{"model": "audio frame classifier", "dataset": "tunes sung on syllables by a formant synthesiser", "train_examples": 39062, "time_shift_ms": 100, "n_mels": 80, "hop_length": 160, "input": "log_mel", "spec_augment": false, "win_length": 512, "num_classes": 63, "output_stride": 2, "arch": "quartznet", "norm": "batchnorm", "hidden_act": "relu", "depths": [4, 4, 4], "kernel_size": 17, "stem": "single", "widths": [128, 160, 192], "init": "trunc_normal_002", "residual_init": "zero_last", "optimizer": "adamw", "learning_rate": 0.0032, "beta1": 0.8, "beta2": 0.98, "eps": 1e-08, "max_grad_norm": 5.0, "gradient_noise": 0.1, "sam_rho": 0.05, "max_steps": 6700, "batch_size": 256, "epochs": 43.9, "lr_schedule": "cosine", "final_lr_fraction": 0.01, "warmup_steps": 130, "weight_decay": 0.2}
Rows from block 9, named by matrix and row number. Rows with one number belong to one channel. Each number is 128 + 24 x the weight over its row's rms, rounded and kept within 0 to 255. All counts start at 0. Numbers have three digits each. After the name is the row's rms in percent of the matrix's.
# convs1: first pointwise conv (model.blocks.9.convs.1.weight, 192x192x1), inputs 96-191
# convs3: second pointwise conv (model.blocks.9.convs.3.weight, 192x192x1, transposed), outputs 96-191
convs1.11 102:130115156160147124116102133087131135162087140090116116099131096149092113151126155118149123160147145101126128170167142101117118174160142127147161174138139137123146111132090152134127140126151135114120106114146146156137153152150122124128106130128109122136104115141165093087115123134135065112
convs3.11 095:112115116131108101135146131145128122124169137161120163111183127166143147125114125156138144097088139138139125109105108132124152139109146136100132159122124124143115111153072158142123105114163157136149181110102132137136103108079113132114148086135131114097128147091109095155139188107098132094
convs1.12 101:148124147117128116140125116110126116089123107139153157123090139104195077107168162078109149135152118134140083124094150160146138130146110129121070113160078094139106103125134158132141169104135089132143163117097141119158103106095123137104118154173116145148117127087140163108091090135101110167
convs3.12 093:161131076152092135144129107121123148106158145069131124114158129143079148139198108115142118101091096134130147142130158107107059127143181123142136107127103114114145132139082102131104121165154081131127133089122156094123146136100105128126127123160134139112076123134137124122104095131125098138
convs1.13 098:102121187104110154101123141136106106129105092117115121101137178117068138132111100121137130165124147149175096134110085165126144136147156141120108156130151084114127142126169177085093127143165126133137134130138137109105130151162140100119114117153161119111120113133096157091161135115101131144
convs3.13 100:116144164170124116140147136111120155144115130091093124126106135141112142114137132144082175124131138120139110128121119137148138094150131161153102135117137154108125134127157137162127116145110159106117164101128097076138105172080146101051131168152140121120138095150122104131095149137125152113
convs1.14 098:160106151117104127112130132109122149153118107148130164170138152113133159192085099130115137105103141088115140134171104137163120122118115085137145150144171105113117103068121092120087117116125121148149132123142078087125125058147161172104143068165121117139139121125153142145112130110119122136
convs3.14 100:101184155146150141114147112107140120149162105142135157097164139091110134136114128118156156152137138101165137138085125174167096151132129109124110127106134154156131104156105151123154093067134147102113096120059125120156139092116143162117156130135119147114095133133101117153132208098107116108
convs1.15 098:104094093180136138094137136146138165139135128106103130125123103134150129107118107140143091108130126132106131143137109092113130135134129103152144185136096127125128120136141133093122134159132131117159136143119143102129143103129124177123121143164141113162139129171107125121154166110138122145
convs3.15 106:137102187147138136124082124139136121115101141157081097187122093135114129118110110141151118080088135098125180140142119149138090150103147129130160127113075094149127144173127117139121111155148132122164149101108134144126133110136155133143124118154130172126168119123091183124132146153122129138
convs1.16 097:108133100118162153087141141136173083139124125138117131109150076116159128145170114141160121086121131087122125105138131167132167126124146126158119151145150151174122140083177147133162138177148141137132140092155172130155118137121142161134138130101111125138104144154159139132184146120135137160
convs3.16 096:114116174111101154127110157125123170166122168112104175142108136129125110132094181145117146124153137092111114191111092131185103135123161114121124124124127131135126114119155142113154110127109140101132126122118129177126103139126131109169153138104127157149154186099122087116115088113172125143
convs1.17 098:137130179112149178169106139170147148119101152114094134111099125155146121134129121131112108167125121118126152121103143133104134174106107065146134153128145129117131143132187135160116138097114161147167136130138121140157144199140127103094104073098123158090152137151148180092129130132110154167
convs3.17 101:128134160097174128099147149093118105097145108131105120159084161048126096120116126119116163120145159106128116147094118131132153127133164093147146137116091179134165112125117112175134146114116118144114131113177147086129113121136098097178132137116105080113159153103122174104154138140069182130
convs1.18 105:139122140190132158132155127130118114138133130146068121153103135125126152112155103131106156071126137151130128107103109129094170095156178111097072109129149139105121123133134128117097097115135144159141160108120141132130127109127133125155137090151161100095155081107117143086116127084162153138
convs3.18 091:146074124140144155154105129101137156081143119116151125159128095122125107165116095119166095099135123124127051151085175101157155152110107171075159111107144141104125110108117133190146138110103140080138112144124127149107101112137120111140111151165141112185087153146145143109099130118097093148
convs1.19 107:107131095147108115153133111121110140132148102120157145164105127122172125115122121137118086191134139165133098109122107145098138133103136115125096148103146096089093179122171139116101124117135120104144143109145150111122098141137163080144105146168164158168137123096170114155116117135160148147
convs3.19 098:154121124114142146164154132154131092127109089102134119088102195129147131124139081098113142153123142139140139154113129118098150103174075132147082102172154096189109175113142133090121132128123131146141102168132162142101118112138133141128127145114165150134086113118111131123121094129101116118
convs1.20 092:134137124120136156135118146152175135153079118115093117136124095125137154112113158146109112116107134110130124117126053112106091062149140161117129141125133101076144107190107145128134121128101119140117138128154110096124133165118131150165137132106168106109124162154146106127118088185130142112
convs3.20 096:108080130117140106159125131155090106130102113139142140147104170134109124120163132133117105101121154108129160114090140154134074168107136053139124170138121149124141158137134121140114135107102097146160149165101118067084103094110145111120155134149137119086154119151098144123122164088104146116
convs1.21 109:122119069127112113149100109163128116084144114086086099134137142141141104126091133128107151161115137134145109155117146105131166112192171141160119143133117161161116130144128147162162132093122164137134125158122154111112153118168152155145140133129112076154157111130149166153134120118152133125
convs3.21 094:136108149155145148099119120133139093080125128138079137089138134120126104112114137112170138096117090115138130147159159152131121095148091169109101164143086148123079111097143141109136101126068141162126116155108109140094144124140128137135078124143113122121083127156123073101135122140130139119
convs1.22 106:114108141124085112102119125142136082154115124133147145154180125139117141100130105112112120112126148127143140135107174109137109130127134124153153130138104164140142143162133108141131133140111169100130101102130137106152141165151070124111156121117114124170132107125123149143153109116118130127
convs3.22 100:089150147141146109140093133086132126101153143135099090079104139120127072111109081134152161129142145065132135120154131161101140093134129121139124147121101105152116168114166134134158167131146107111125145143132188132112119171094130087150066093098133151155142121153128116136154121145128095107
convs1.23 100:120100102152127153135138087149144149150152175136099096123117122140139114131112129131144149106165140091109151104161124186130159132141132156151158189098120171078161170105171118137103114117123125113099139142116180114145143149097106141150171147116125112117151104090148110124129159111148150147
convs3.23 105:090134126169073130109154108129140122121097129142145056103157149134128120140143114158107139127116137128145091144150149159157108130128146125134158159110122118118198118151184104112110130170173090125126127149116125159153141115131111118116151124141159118149086158149114083134112146132091138089
convs1.24 098:141131140142148130136112155136131123084141130145159124125137171140138147084111096148144150142101159135121114141097112089103150142135063129119114139093165152148141139133110177142155120105128139103114139131143153110104111130100147153133112150115154107153127104152125138120110137147131128142
convs3.24 098:128124134081104137157105078124118091126084122093108135161123134122121146138142097127163094121112066126093126094112140152143113119114150137177123108155166132088137109140134186141107141113103152156139108130138115105168115156140131115144085164141160141159097139130094178144133121098162153150
convs1.25 092:086130157131102130121072142150112074103101139141094128134155117144142133112109170102100101163105142151144136123143092141109122183115137052080095150128131135137118114132181125120163104114107142125136116132147138118171121149118142062117102130138093191116142113129079145105118129106133155130
convs3.25 090:111128131088102086130115146147135122150153131113136120114140114167140128129129165115163149122121108118129187120135125116177130170142135176152118157144083139119146148147097109168134128099159123095133159114125115154101099120136152176139149111148116143125144142116135117126135137082147120125
convs1.26 102:130150144122129112133081093157141153124147134155117139098149124101106120140119108172157057121127167127115126122108110149102140089102124061122123159133144134146112124127152133118132115121116132141138191136118148110099146125101135147102136123098159167118148136097144088134137103142124112121
convs3.26 097:159128150121110129163137132096128159131140137111129104113115152160146107111153099118124114147125103135105079164136127140153144188100144108099131083152131112135107100155159137130034135092123135155144160113119123139113165136160106154111104154138137105162099121141096128099142118109088112130
convs1.27 104:141105125158132122140126157112135170127123179116122109118107133125126120109107137145117088080089145132095152139151141106100123096099124098112153171126096137111120133139143086142077114145120059120137104105128145084078136137124129146158169148149108119101147116127124075126117121126158124171
convs3.27 105:151145143124139110118120141151124106132140109150125126176145120121144110152124153111177142139100119095113187105163135155132170080184096148123155158140118136124158146102131149064134170119115124164101158080120146158128111097150120136111125107182129152104122140097115094142165091142139093112
convs1.28 099:141123138121094122103146115134098149127109125116157177142135122116147099155126088157105094157133152118109087106092105161126135089139050129092101139135174122166111119177128163086220107155178125132142154137126116102110132123155137158155129115152137165098131112172161150112123153172114135127
convs3.28 098:120107134101122110135123143137136102145119148096141157137091131132123114076152147163072079172105132162100143087114130151132160113141107085152111112106114174150130146122109130167131120100097122116059143148164146119132172135125162152116118127152133098081133118099139082146129121116148136136
convs1.29 099:133127152125090109135126141161091142102134124169137123117126142078119100122145112113142096107110144112145147105101124117139118115151177155144140156132122160110135170054154122153108143121139097101112141105084142107157145083117111148111140103124140165100100117124124204138154138138127120162
convs3.29 101:121142147138108144161128122104109129146145131079151121129122074152168155119130125103084094120092170112108111127125090127121134155160164131127157138123141140062135140109133182134155111144103131144106109123094154099131115126121123124127179162158108142094075108125096114089098165128125129161
convs1.30 103:124098131154093170121150179129107140148159132128134100136119158140120125134096130133116125119108146114166103108132126124141101143165106080127090166098135111118142101156132094090110116071130121135135159149111112122119120133135141209148102139106135136108094127146150145113149173122166125137
convs3.30 106:130094147170129152155140209129125103130174142130118113142136152139135179134138112128149146151120102137133087171104169125127104185160127147095153134148113147089130169122093102132119139131155124152173156106131129135176122168103120166133097116099139101160074095132114134108137114130136110117
convs1.31 107:094115114095131153097116134060094126168140140107092119101158125115152109140106140158139091113148109153117110136147119140145112142160141131099085133138185125118149158096160118105132135135159134117150136160121137126129124142105129099081079124107129121123149101157118128102146162143139114129
convs3.31 095:138166135099126109110093127125142121124191144132108140120117114138129153157131128159083123153119159126149124145131117101107115134178158126152154175125159137116094150095163083157099140101098151091148123161115073165126138151109102105153094101136114122119136107119089092142122127162090177147
convs1.32 104:113120106172089088158160132117131146124078145120172121107139097108147114088145161143158146149110157112118109153137125138119140140155125162120114144136103129156152108135112138165134169153091108117154120123133107138160153104175127122101119142142119098135176145166076156117094146154119119163
convs3.32 101:169124126140114110131106126108136111084076103135105132153175112160137109148138119128133163132135146152105111164131084091174148168150101116139104079122142123146122154091156148111100113133118149131132176131164119101143096114140184141096091135081111166134088119147141147143110122155070118171
convs1.33 085:117158134107138121114132118135129130140134128111146128078147138089141114130141149100099108140147126107132224140113106073126151160139171130118097148123097138132127120087166137116082141055136105106143144118149139133123124138131123136144122148132114149152140142107130091113128141094132130132
convs3.33 097:108147051121103123116108144141121145135129111121104145130140134145154159182108138132151130115112148136145142101135182106112149145151105128160122159134105149133151121099149109125171118137119138109115102127147058096127162106116097128135176138121174121138132143106184115139123136161143159134
convs1.34 103:135117124151146152122125100108132105109145159113148133174068107134126121126173109095113139132155118104148116164184132119187126146097123069148100144135091134089126148124144118114110141146132147110091123183123129157116124087134137128132134119107125155186122132130131135127119145098107115130
convs3.34 098:134148144143135116193139111119139136119129146158157092122141114132080128143147149195136143100131105112132148104115146103097114115188135087105111143110145110136162141143093085145135138142128146160077132189112075137128143154151131095111143114109096080166156127148133112154133148120134091108
convs1.35 105:156112079160112118167142174159158091138134098119094163107111118128139114128121139127122098097175140134136137085122122130160100144117130124089143168152141132136103136165119144135169113149129155106140109136119137152148160145117128113128134118154078096182134120146137121102099130140167143097
convs3.35 099:130116181131139095136156154137101118140171121095101117148160166107114117149144123128095139123133125138117152085131145167165137145108119140143112120158084134114119139132097138086112112165171126147138142136156146161111110127167162165091136158131132138091103136123106114145133118108144142101
convs1.36 104:150121090158104114137120136112079138129136130103142126111149160091131139141169120056127126131118136130128124113159101128133145153133227124118104136141152167101132129090161138123157121133127085145150123128134153149130120089132123121140141128171104063163122104116121126073161135141118129125
convs3.36 100:128153097113127101167140109141059137161125133126118136163118105194142105102144139107102118131154092179139140143136144132172105131104101151119156111153123125141115137095109166117114112103135141131130120141112070094143163135133155126093165129067142138129151146145152128126112120148148119119
convs1.37 106:142116150127246088108151100134138145176169123142118132147158149086142149084127105137111126096141107124145139118111149111165146120177124110152105142175153127131108090127114104153111134119138150087128127112138144120108119108065126176117099146136096149109119141091144132142132150125117109126
convs3.37 101:114119126136189192145117157137148122110139125122131121111116133116137089113113119110187115122130160189123165099199077114126076099135154132127125108129132095138151151135151176132132145111111154087148153139172121149126139115110186133109117117134114115131136112125120150095112123122099134136
convs1.38 092:106123119136141110123115110135081154109104126122116136128112142116131128106138105146138170126137144140138112127101130141128139178127169104107115131121130137188126127102255105121140106170146148142169175124123113119127132123146140162091122140165124138117118126124113121163114104110140090129
convs3.38 104:169113149130113167103151126120161145123118129144121138158129098139117140149108125139121141171107149080115115094113119121124157106113090122105140144109131130112127166154075148083102136119117137117112155118100142102128171138127143102131125122158152160126098117106146152163141151141141102148
convs1.39 085:169146087154118148111118141116120123151135152134143155118116130172126122104117143177106088120148146084106131139108192091135122111135107174152182111150108130096130125048108130146105088130110130118134135163133166151111141116143147217118120105104152130121113134125148159107117114110172126111
convs3.39 101:103122155112125151143162077151128137135106167107123124177151104109139140093146138122120089106120127143131151124135092175124118064113117126152155050158148124144149132190121138152112131132140094127143157135102149150147106117103118104156125156111075136105115139138167145117125110141149110132
convs1.40 101:178127104110139111142142129156114156127138124109143118128126130136145073134094139131150134138095138132112157144102112115112130125099114095092093124163150123193106149150080123159149135114125130140148106130127173134122139114158156106123112116167120161107114152103108136114117079115118185071
convs3.40 092:163096165103133145119145159094118108113123149144142127145078114131080131152133151074120122111073130120146098151108095130113109135135157130127129095171108159140166097164097139107158126159100181146110132128098138118154153098113134130129129128172131145178136104124147114149176137145119097160
convs1.41 097:130102137137160119096087105153097110195125169135122132115120148152154115154091091137109138142159129101109160089133133173092125131166080117091116129135152132100129133129143137055132135135136174108161148162124153119114154135135145156161091129127159157113146141143179130108149141155129119133
convs3.41 102:119119128128181134130098150108163110147155095131132110127140139130153148119124116120145123101131125113142175108121147088121124172103133111136155148099120133136126131140139084167132145105147123137087174092101114154131093112107102154104147127167147095139108105072166134133143117110156128147
convs1.42 107:135134144162136118162100123112083132141114181128144106156134151113135118121141101109094108160137116095121168167114115118127108143153104129177146144123140136125135130099158187135088114113099137142108089091113120137098124100105147148158122099147101172130143128150167110145158096110111092128
convs3.42 103:125134105120140135143127142108126169121139110120108098118152128109155133145107151128086171154075161131094150149150101109141181120123124139174129110089124158143148132124114119148113104116133076078103123134142105101109128134108102107149138136120120161113112122116146166129081126127140175105
convs1.43 088:124024143121136121098126098121155121147113150151122140116140155111129130170132127106101059117125111136140153112109099150160140118131132148119120171121135110143105123166140147113178109103117122124152140128127126127107137110143125132120139131151118180122107128108102107115127140127127126113
convs3.43 102:137052166143139149120150070119139135128118132129144117124127129115111155042145099120110123148110134132112116121146103137090128120093113128123081054110155151121116108159133128110078114142146139132152129115111176162088127128099093131115072105136124079114119123136116133150102140150132134120
convs1.44 108:147127090148155122138153143128177145110113100135116076140103080102091090151130145132149122132099146133106160105153138138094142099133136111173124123145115087100153156167199084153175098134118131109145143140153078142152144154145098177131132130132147148152167097137137144152134133113146093148
convs3.44 092:130130118128131102127106093162115114102165147079102087059134093130138138128135117175129147134127160125133080108085151115137074072147143135085105118133099178137173104128144129133084185131151114138102113116139125095105050116163115168141130154095079129145170137113119111141096155139135114103
convs1.45 104:165099121111142124080136117110116115141113136148117119096102136109111121085115134140118080064123134134141123113134131130100160179109201127110098131145159138114112130163184100117162136155134139092124123134143152160138109139129122131151138127134128118061154118111162091075113114148177144113
convs3.45 100:110109145101156122104079111133123098132151107106099081158148118138144112138087126132142110120123132126104138124158113150097107139098130117165172131097128107130166139137183106136101146120148107143140106139109178112094156153144114128121161134091136168145106135114115148120153156067104108129
convs1.46 097:151126113141144113185154125120133192138122130133079099120142143096136144152115116141130164106149122097110163140139125102121126117143130104137089126166121121158130109102200114149123114138094132122111139120149130141138118108131149187155135148130108074180109123139131112116131148099094116136
convs3.46 098:120157129111140166140149139107127119099151088170149127145152156114101133106114111121079136142167112120139146100129132133135176049125109094137122111139159085125146157088169106119142113108106157176111104159134127148113116120142130074135148130135119106156138088123118124180165183154148145171
convs1.47 098:146106121147119133100140148127142121124083155099128115122179149125108146113119158122105179056142094100090115113138117172108132103115110171154168127150105126107168120142104068172056146133110128137167138124105160105133132063105156153130126139143110108114129125119158135132130092122101109134
convs3.47 113:150094136174095136148082127119129106106128152169120086081111159124078129122118105116113164129148135110135131101105131131147144145108137121095114130125117158126120128112116130094115089113141141091129140124137137155174120149113110091132111106137126190181147078154132099134138109157147132149
convs1.48 110:114124111133126118114141136089187140140111125155161107113096107159129095144144147153122119075160164084106157104119146111134130177056128150107131123151144104128115124144141102112095171143137127134139106113123124122107141138135109166152149140123130120109175151177145151124142130112094122121
convs3.48 095:142125135150120167172116157159144162148163139101124114107103116094141105107156093171134105142114125151123146135119177147106146144124098132121116146120105178125141124111105125145115140105153142134154100081156154135110124162164160138159142154091161155119161149115107200142138138152136140130
convs1.49 102:145118123115105123114147147143140105103122153107114154111146120133081255144170155092139133120198137135114105152122128106124130130126128136139140129058129156127137141113124124122130109091141124150123123163159107125115130155148110093141161133112144130122126165124129112139128154153110119110
convs3.49 108:076159135143108133126146154182124153165107101139116166129094151139141146143144104155091133130190118141128155111114109110148125117080132128119119109035146121113124134137120089136120121132119091123128113180140151170145115130143131114054116114132083134121132154076127148126100111108133123140
convs1.50 113:119098113143061119073124088066105127132138130168138122148141143119142114100144087111149155130063117119121123185172100144106140151145130114133110150173118144130119126157140149115149181136162128143096124099142133132110100121102098129092096151098111089119095076122127126107095127114145108118
convs3.50 108:163123121153167123147113111131136124127152160156104084121108125137131150131098156115111154180073109124181103133104107162090113145173141137117166152157106132153112120138139204133131131107125101125163155085133113150108129128160123144133112107112140138144160080111121139133165128115140153165
convs1.51 101:107095123109117155171160196082109136137166155117168098114126111174157117105124119129135130151146133124178129111104148124079138104159161124125108139201146114137121131115160097102147092117134141141101155145101126163133085101125160119109121150152134139088129148147140144099128119124110063117
convs3.51 099:121160112139136177132156191152142140141178131134096110098142135150143141135140135114150143147155134106125148085112116115155134110143079131117128132109116114131145155127092115078160130107119135149121122152163145123120132137117156131178119152122115116147135133137105153121130107136089079116
convs1.52 099:124101150111081130141146135169133189117115149172171119125119141134140128099149142133154122168106140096103118130112126148148145144114150138128129148092162155179125140127131101111143082136165130142159136155105126136125113161128143117132158132184095095169135092147118153100170155116167078160
convs3.52 103:121142073131137140181105101129139110111139129178119137108132150141116081107129137137144138111124131178163130121109115144164137180131139123119168150087129165123120142151111128157131119173115148144081139150143168111097100135117155136144120159147144178142131137117148079116094148116092139146
convs1.53 090:101092120124090209137121198076109110109134178131139123132129127110145125116146122163105139158156111118109143148123139114129128131157130124130136145096141125129126087135119146140138137109108079141148133121114119136121114119114125134134158110098155108135020141108177152111086114130132138135
convs3.53 122:155123119158117176120170172178126120145149155137115136111107116124101118122148116113118138139152124127161112222115118116185144153169110127126130148132157142101125139128126154127138154120094069123104133129114143121134102092145080127091104136119134127129210130129139128121078139082132109135
convs1.54 099:117115126159144133130124112135143130166121125170141137113118141143111123133130135136107115193125129141115136129139120110103099062166094153131157152122104153126129149129042157141126171098133150100106130157164153101134110122123144138116143097132092126117137111121123116114136143063139153107
convs3.54 090:141127113138170135110104119163103163154130134139135157119117112137143157158139134133138110057126113126134136107137076151128098105125165077119094102111139112144110103117109133109118082151144118079102158104123128120138130186122128122131127145132078127108176112115167138121112114131143126114
convs1.55 100:150152071125135108126181123118084189163160114138140169124136169124112100092143145109133136129125115140188123117132128044150127156117143103167043140115130162144116170094159114157126140138125120106125146131123128137129110144158129116124146124105152136125150124150123134160131155116153131109
convs3.55 100:149107089127157124141090127144142157099122134137098080098105138178157149138137120140101106089107126165153090111136175108092112145110141167125121106085137149097114097172121110169143152088116098118127112112133131096095133110117101127140142158137111133091122114111191097125146143138153135125
convs1.56 103:141122148144091167121123147099081116130110128132123139191134121116147115147126170106124112058152169125121115128136095079180137139172140151084107139138109163132099145134117132110143140126103128144139122081099107163165107125130092127154162143085155106094111111149157143109137121128121119142
convs3.56 087:151129077130104104143119115111119170135123103111143166117149159160110195193134133136128127174132124114132077140135109104094133131141127149057105134148118158111160104126133094139109105120173132125123132076098095105130112128136109136166121122128127126121141150155159114145130139153158120116
convs1.57 094:117140098150162131149150150155135152114156105132145099151150128152098103139128125145114136051141106141148151114102105146140126119154115126143141132160119106115133106145095125113155128172133103111174121159095157134132116158100131197115142150125131124144122142144148119119093142163151104103
convs3.57 102:138130120141142130127095140103125155134088138141144132096136148064129136148144223139112130190176124113136139127095129129123152101152153094140114131126177136114119121136137125101159153134118141116074110154154181125102142146146106084107141140154144133130111103136123080119102103118130115144
convs1.58 106:127145139091101155150113101136126117147113137111123132140121140150135150115092143097127113098124147180096136143128130084118173157106088126125102163079120144126146117135132107135152169160150134148183172141148097089139124135137106139167115109119112186123165080112112129147125124145146133125
convs3.58 096:132095108120095091140118092152125149146091138120148128149138136142147146156179137131156148135134149163128118151116162145117166131130117107156105160079204130099090115111117160105105125122147129131142146151133120115143113106134151141156133069098120120133127102118127140148110094163149167129
convs1.59 107:149126108100136115107085140165138157104111126122124122141112120155110105083110133141138133143093113066131135149142081133114117197130114111118124165141157143163103138145168109139123112143121113156176146148092143175142118111125132110144141165154129124148147120150065162078099162142118124121
convs3.59 097:105161101097146132117151142129154121109137068137133096102154182123102131143193168145125160135129089111125151147148078079110126116145133101128103119148128153135149129096125130092117146138131090125116111143100120121155068136113073131119138072137120109151143114157145116111161133094134132115
convs1.60 104:102119073117127129141119098115151148146116108132128141103158113116150136074142146112160117092137136141127134143116105114144134116109145152130151166133050181140121157113123117152140127149100186125126126125142089116155108112100118129148062149144148092107145105135146131134081186153091126101
convs3.60 106:095171106128136163126114124129123159118119105107144130153139136071156156117148177147066166138114127126128107151131125152154151108126140139170083101108160169164141119173144102160115140137106130152137128100116132095135120140097146112086127122115130110163147121107146176171103114091133054110
convs1.61 096:157097100128142115136132137158139081124113142136121109168140127132128106109134135159124124146126167118120150139135118101083132156121146149156189164111171105095128146114165154122103091133087145133110109133129106124117116141111149082134157144143162101085138095138081103125092138098149135137
convs3.61 096:144126108086114130156132122168121148119159121130141151076154130127144119124120180103110125143098142149134128116110108110141097149155122125145117133116179173098142154147101154152123150094121133104095149116110126133128100151104112126138158101079112122155144162129195091152133132158152118146
convs1.62 102:105123160084148121157123137159166115130158115128109089166147150159120118138131108116111131148142130080131132132143126140162162140110138092108159162158118102135131140116132140108088134113144134132171149118126079117139113167160167093104157151149114079110090111134125140099133106079141105124
convs3.62 099:132152132199124106162131135183157144147098116138096103146120108148147110123103122093120111109122122123115139157144151115123114124126115142123131124126156118098113059116157094174123150141108120136106119083178119096130095124131118165109156165078133088118142108089104125120151150114230111153
convs1.63 109:133132141149167120105137118115120174097150110136058149144138115153096142147145079159169140175152134117123090129094091179160113061084120143125148154153110091132137145119114130124154111141146104121085116130134093145173163123126124123127133086123132132139105128138139100108107118104123124143
convs3.63 098:129096099142124149160122110098131105122074087118095136100125122129129081181111093095139146126107090144109108147153126108169112173133131133089102142150152124110127118129097152079145130115110147119125128157149123094191152152142152097133132119084154110138141108132152094118166129112119086131
convs1.64 104:145159097121122119162124128145163151125090142141109135119146177091101133142145161106153171090151149114127105150186119069088149131116153141145138140115114137098119158166172157147092144146117133119095137073140161149156126152137091152135139147133153151146113100102114135089141124106119148154
convs3.64 097:122128107122089150096112129136124142086103149099132083167127151091126147118137141148154145122135161077112130149146149081093094131129135096144107150160103141120125119168118115122182101131117092132132150137122137139155133133112099146139122143174114120141101141120107130141113124075088160147
convs1.65 103:142143106131164146172135118139101096101157112166127111093147120117059113171143151145113133109153068160091087168110132142137127161093118110132093177156115088159135101155166145145141146111143153122178148146132143116105087108140117139121124112119134131084105124122128117122152139143095131171
convs3.65 098:142150153181098167102136116112141102109113173117114118116146076119128139133078119113136152135133108094117116112079101124124136143122129106134137073121100185095102116121103127158123105148070082129139152113104150148113110107145129133091116140123152163106136100132143154155153132124109116141
convs1.66 104:136088115093141129097092116146104128124138152149109151146101125165141099173103111110111154108150141156115091130085074170173127122105118111099097155170120083156131102169134108093160121123134112158162145138136114099154116115133092115165106126136107128071087122154114135164168116126143146154
convs3.66 105:115120155120155115152126118136147141102136172126113114136129086142149125118146089109124107151109132109132122145176136145099124098109190139161163104104122117180157082140107104149132136053166120087139126137128159119126116118126146135105125169144103182099141103122114128119144164129157120125
convs1.67 104:126116111110135153153138133119159130145101114117165110124099149177109138131171108161136110115127129140136056141142116147133123086063141149093167147110085129144112133133145136112147127155129117141150120129120149162107114114090135173098108094094110098120165162163099127122151104078134122110
convs3.67 106:131130088107153098160121121133141104139120168171162103116088114140151141100111101132120157104142097126159101141097160108132115123154115116154149095111121153164116117084079144126135152131120106096154132125108106115137066113104174147151119135153086137134160157082154171142144121134117139097
convs1.68 096:089150086158154142160126136139040096100121118163112168105130124098141111156164184147109159132139126155136131144094111109112129140132135133172080150157093124156132135135148119112145144147121148140133119116106171113134103138149124128113133123105140148155161093110164117128138125096098121125
convs3.68 099:113187182132146106081136144119138145148174124143082132108133117062131128151093172108127143127098120058127133148151085150154129159106116117141146119153115126141103121121128161118166114173111111126124142129117127146079147181159110119101152102186140152134173155138129139119167152129087114138
convs1.69 107:182135100128114123151093113159133093136121156145128180154148162141115069104120154126107136141144139119112118095107121099125176149137150107099112178142120164132151115150114140145140114125161100101123151149120171124147116126101140129120145170062138105136131126036112127120156119110112115164
convs3.69 097:149124092106128141117124121131132120137146102117138110077129073122141187126150129121151127137126100128097081148144168143156110134134180150112131139123118143127093040118127173133147140128147111143150110120088099066136145159107144150143122154068159136141080162160138103125121108146125113123
convs1.70 109:104122131141146107119127130147087149097124117141134112140150128074097124142138117103132167116166128163123137150125107123146133138144168142108155140168185157156153131153101135134159092127106103157111116107137145102101068100131089151107151087121131095135117180143147094119117101143165161106
convs3.70 097:118093126113134142177089153105137145089129095118133152141110133159170104130153115120124106077127116148138136106134147098095109173129109159138110105170077118112160131137094145105137198144104138109133137112117089100129118081133124093133143112136117174089118125134157117160089135132135103112
convs1.71 097:123116103075134106106114066126137155137099082149109121142182160142164181115174092129123156126192113140132135138129155121128148130143133083125122159070098139100111143159103130161170154178139137160100125127139142130098118134095121108173075123147133128108083128116123114126093134146125145110
convs3.71 096:139128136091168101128129100131141094124114119134105158110186130111115145116106097137151108108099112122094097136151135119079144105164140138165143158200094125122132151119129128089153082066121167140137134074110121138110138139083178156159099106136148118137101109150159123136134115132104122067
convs1.72 101:113152100131113111135156121179092083100093165109133080125111097182137143154086116161106098158123105109074102129117115109110098172117118106166112138091146123109136131122175123099123114094133138154141106158105106134127153091164115083109127137117090115106164138123110111113153094162164151124
convs3.72 093:134168161122175126143125099122138104143158151109117107110135164121161119117147177147119120133143154118165119152141118127125130161117153127126115114128130075130139113104113153084140112126134139100126127168122117169137150120110122127112128121175078085154105139072131113107130097152122144133
convs1.73 106:133117120134094165120138119149124117162116101118127116109090109126151155117124134128119142111240139126188136060074124136141121122131116115122110142097137131110159154134125090171136095133122131107149114142135146116163087083207147124134124104128114131153196154159114145178148077127108142117
convs3.73 127:086125124126146136127115135149131136139121062096153148137163179122162133133139135160122148110171186130067157101144120133111135131092127129130150118106128131124175188137136079109107084119154164150129122160096148148185123107097163137102129143125108103134091141150124134119104124128148094101
convs1.74 110:133099170135079121099108170133132127148121122119124162141104068106152141121159117130118167127122129148126133101108133141117148074113108132152158118143134112132138101094146121073083160127148131123132153142139148101137098138112128133153086119124167118106104120148113178138154152107151124163
convs3.74 103:131147096127157095089137121139124163119141142184143078106156121126138135107090126141126142080149105124109126139119135160196118109143121125115106159171147143129136125163127103136119104097127161118149112171108126172127135118110113124146134097151112147150191161134134063116155120171120132105
convs1.75 097:115152137093116121188134141128112121165133172168129131185118117156135105124126122148133117104149111106099143130127110114130105129105136097131130186158151105121126140112110105086151147097137129100116129107147149101120085115089186138182144139156107144115164143097149107124150140167102100162
convs3.75 103:172164124135108160160112141097107089153129129113074116145099096129142143152123144106157161109112136131112122088124118148098132148156139107108137161113145140124127163113083141096156085089120094115143139158124131165156135102119128137137108118120112159082119128125151099165091136140100084130
convs1.76 098:099125094122137124112120127138090128157128153116165145086163097144109132116152142103132140113108097146086142122152090125144167177146177094159132152109099160128160113128165098103098164093111136124141137113103170157150124123124106089109098142143109111117134087125120069154167177121113124075
convs3.76 099:120120133063148114081111141131140112119153113136103118182140086128114149137129170136102133137120154055131147139081159116114140201112145130113174101150111160109107174172128101171130102108125123151149135091129116134119136131116125160123154086086132145097145121120152132148141131120097097168
convs1.77 107:113123151124187121129090120144120097125097149108090114124101112070153149086122204150114122121131136126124109144116115098112112153117109107103129131139108145162152112153182117114126138084136143115123174097146149141098185115151144087121120176155082143119138117145101131146144131120146110125
convs3.77 107:130100146123145126141134114090131117133069137130132120124189104128131128117103074131108102099142152128156103141167147109094093133113111134079112107133137096126106135124154120100124124086132116132140136128135121165117130150143157101154084119102117133140134126143079127101112128170099116140